From a checkpoint of a small sound classifier.
Model: log mel input, depths [3, 6, 3].
Training: soap at rate 0.0016, 6300 steps, batches of 64, held-out accuracy 97%.
Data: trained on synthesised sound scenes: up to three everyday sounds over a background, 15.5 epochs.
Rows from block 3, named by matrix and row number. Rows with one number belong to one channel. Each number is 128 + 32 x the weight over the matrix's rms, rounded and kept within 0 to 255. All counts start at 0. Numbers have three digits each.
# sq0: squeeze pointwise conv (model.blocks.3.sq.0.weight, 60x160x1x1), inputs 80-159
# e30: expand 3x3 conv (model.blocks.3.e3.0.weight, 120x60x3x3, transposed), outputs 10-19, a 3x3 kernel for each
sq0.38:128073075056091128128128128128128128128128128128128128032181128128128076128092128128128049128128128128128171128128061053092128195128128192128181168128128128128128078128067128128062128128128128128056068128181255166128197128128128128128128128
e30.38:128179128128128128128128128046128128180128128128128208128128128064128128075128083128128128128128128160077180128187128128128128097079128196128128128128079100128204128128128128049128128052128166128128128173128128128128128046128163074128128167128128128128128128128099128128
sq0.39:160128128128128173128057128128128128128181128128128128128128128128128128128128128052128128128128200060128103128128128128128128197128128176128128128199081128128128128128128177128128077128071085128128128128128128128128128128128056128155128128
e30.39:128070201207128178071192182128128128128072128128128128128128128128082249128188085208128128128128128084083128128087128128128128128128160128128128128128128128128128128128128128128128128085165083128128128128128128164195128128128128128128166128049128128202128057128128128128
sq0.40:128077191128165055128128128128128128128128054128128187128128128128128128081128128128128073128128166190128128128128181128128128079128128128128154128128048067200213128168184128128128128128128128188095128193128091201177128128128205128061128128
e30.40:059128201128128128128128128060128177128128080128114128128128072154205181047128000128128226128128128175120128128128082128056128128128255128128128128085128164128128128128128128128042128128128186128128128191128128168128128128128128128128076095082151128128128128128128128128
sq0.41:128128128059204128128178128128128128128089128094128128128128128128128128073199128067128077039128128171128128128128128128128128128128128088128128128128128128183128128207128036128128191128128128128128128128187128128128128070128162064180128128
e30.41:183128128128128217128128128128128128128128128128128128128211157074128069128128128197128076128066128128128128128128128183128128181128128088128128128128128128128062128075128128080128212128230197128128128128128203128128128128128128128152128128128089128089040128128128128081
sq0.42:128100128069128164128128128128067082128128128128128128128181128174077048195194128079045128128128128037128128078052185128165128128128128128128128128128128128083128128128128088052128168184128128128128128100063058128031128173085128128098128128
e30.42:128128128128077128128217080128128086128102128128128128128128128079073128128186128188128128203128128163128128128128160128128128128128128073128128157128128236128170073128177128128128110170128081171128184128192184128128091128128090128073128151128128128076128176128128128172
sq0.43:082128128128096128128128128071128200128128128128166128128128128128075128128128128128066128128128193128128128128128162128128128074128128128128128128128085128128128128128128128128128128128128128128071037128188128207128169128128177128128128156
e30.43:128128128179079128067128128128128128128128039128128219128128128080102128067128128128088163128128128128169128128091128128128128128053128128128128128090128155128082128128174128128128128128128182059171128128179085079128128072128128128094156063128128128091128128128128128128
sq0.44:180128128176128128128128232128128128060128128128128128128193163075086128128128128128128128128128067210128085128128128062128128128210128066128128128128196128128128128087128128071028128128128128128128128128128175172100061204068128128128157128
e30.44:128128128128128128128128128194128128162128128128128225128128128128128128128128128156128128092128128128128128128128128128128018128095128128128058128128097003128128101174128128128097128176128188128099128097070212128105154128128128128177128128128128128128167128128128081128
sq0.45:128074128128128073128128128128128128128128128128101128128177128128128185128128128078176190128165059067128162128091128128128128166128176128128128233128128159174128128174128128128033128128128128128128128128069181128078184128128128193128073128
e30.45:128128128149128128128128128177128128186255087063128128083203108092128053128128128128128026128071236128128128079128128184128128074151128128128187034128128070060128201128073128087153128128128179128096128128074128128128128086128088128128128128128076031128128128186170128128
sq0.46:128085128172177128128128128077128128128128128128174128128128185128128128128055128128179067128128128128128128128128128128185083065065128128128093128128168128128128174233128073128051197128202128128128128128128173128128128128128128128128200128
e30.46:128128128128144183128173078128106128128128128128128128128128160091128168098128128162128074128085128128128128128128128128128128128128064128128194128128128128128128184128128128128062052128073064156128128177128094179128128128128128128128128128128128074128083128128128128128
sq0.47:128077201212199128128128128128079060128128128128128128128128084128128061128128180128148128174062128128181128128128128128128128100064078128128128036063128064128128078128128128128185045128087128128072128128128128200128128128128128189128128196
e30.47:029128128128075128128128128151093128128063128128128128128128128128128128128128089046128128128128128212128128128128086128128128175128128128128128128128128164068128128208128128168184128128128128076192128128128049128128128128128128158128089128173161128128128054100128071211
sq0.48:128128128128200128081167128128128128128128128128128182128128043095054175128128128088183072128128128128068128128128219203128065128128128075128128128128128128128128200128071128069128128128128128171128128128128128128128128088128182128189128128
e30.48:128128128128128128128128075154128055128128128128076128128128128128176128128128128066128128128059128173084128128128104087128066128128162128189128128128065128128128128128103128128128128128128128128128128070066128063128128128086128128128128194128128128128128128128128128128
sq0.49:128128216044128128051128154200128128128094128128128128128128082060128063064157128042070128080062128128060128091128128128062070128075128128085128073128158161128128128128074128083128128192128128128174128128176128128085128198128128098201128070
e30.49:128128128061128128128128128173128128020128128177216128166128218089191128128128128128201128128128128033177183128128061128128128128128215128128082128176128128128185128128128128128128128128128089128128128128128128176128128181128102128128128128128128175128128181128052128128
sq0.50:128020128128128077128128067128060128128128093128128128155188197128195069052194221128128128202128128128128183128128128089128128128128128128128185128206128128128128078128128128086089179128128128128097128128210128128128179128161128128128096128
e30.50:198128128128062160128128097128128207154128068128073128065128096128128128128128128177128066128128128076080221128093069128128128195064128155128071128144128128128128128175128128174164128089128106128128246128128187188151128128128128128083128097128211128128128128128198128128
sq0.51:128128128089128128208128188050170181128128128128128128128128202128128128094050128078128177128128128128128128161128179190128128128091128128128097065128128128170085219175128128056128128063128128179128128128128128128128128128128128169128128128
e30.51:128128128176128128128128128128180128128128128128128128128220169128128128128128181084128196128052128128128128128128128128128128128128101128128128036128159128192128128128081128128200128128089128202128128128128195128128053077128128179128128177128128128128075128128193128128
sq0.52:128219128128128052128202090128128128128073128224168082128128128164128196128128128128172179061128128128092178077128128195128128128093128128128086064128080055128189075196086128128128128128128187128128047128128170128128128083128191128128162128
e30.52:186113128128128162128128128128128128066128153128128128151128128161075128087128186128193128191128081128128128128081128128128128172128160128080128204128080062128128128046034128170204128128128056128128128128128128098128128128176128128082128186101128128128128177128128128128
sq0.53:128128128128128128128167096128128185128128197128128128181128168128068128128200128128128128128128128128128128128211128128128128128128128128128128128128172128128128128128046128081107128128128128064128128128128180128174084128070128128128128194
e30.53:032059091171074128128128128128128128128128128128128128128128128128128128128163128128128128128128128241128156128128185128128128082128128128092128210128128128128128128128201128128191085175128086128128128128128128128128128157128128128128128073128128128213163128128128128128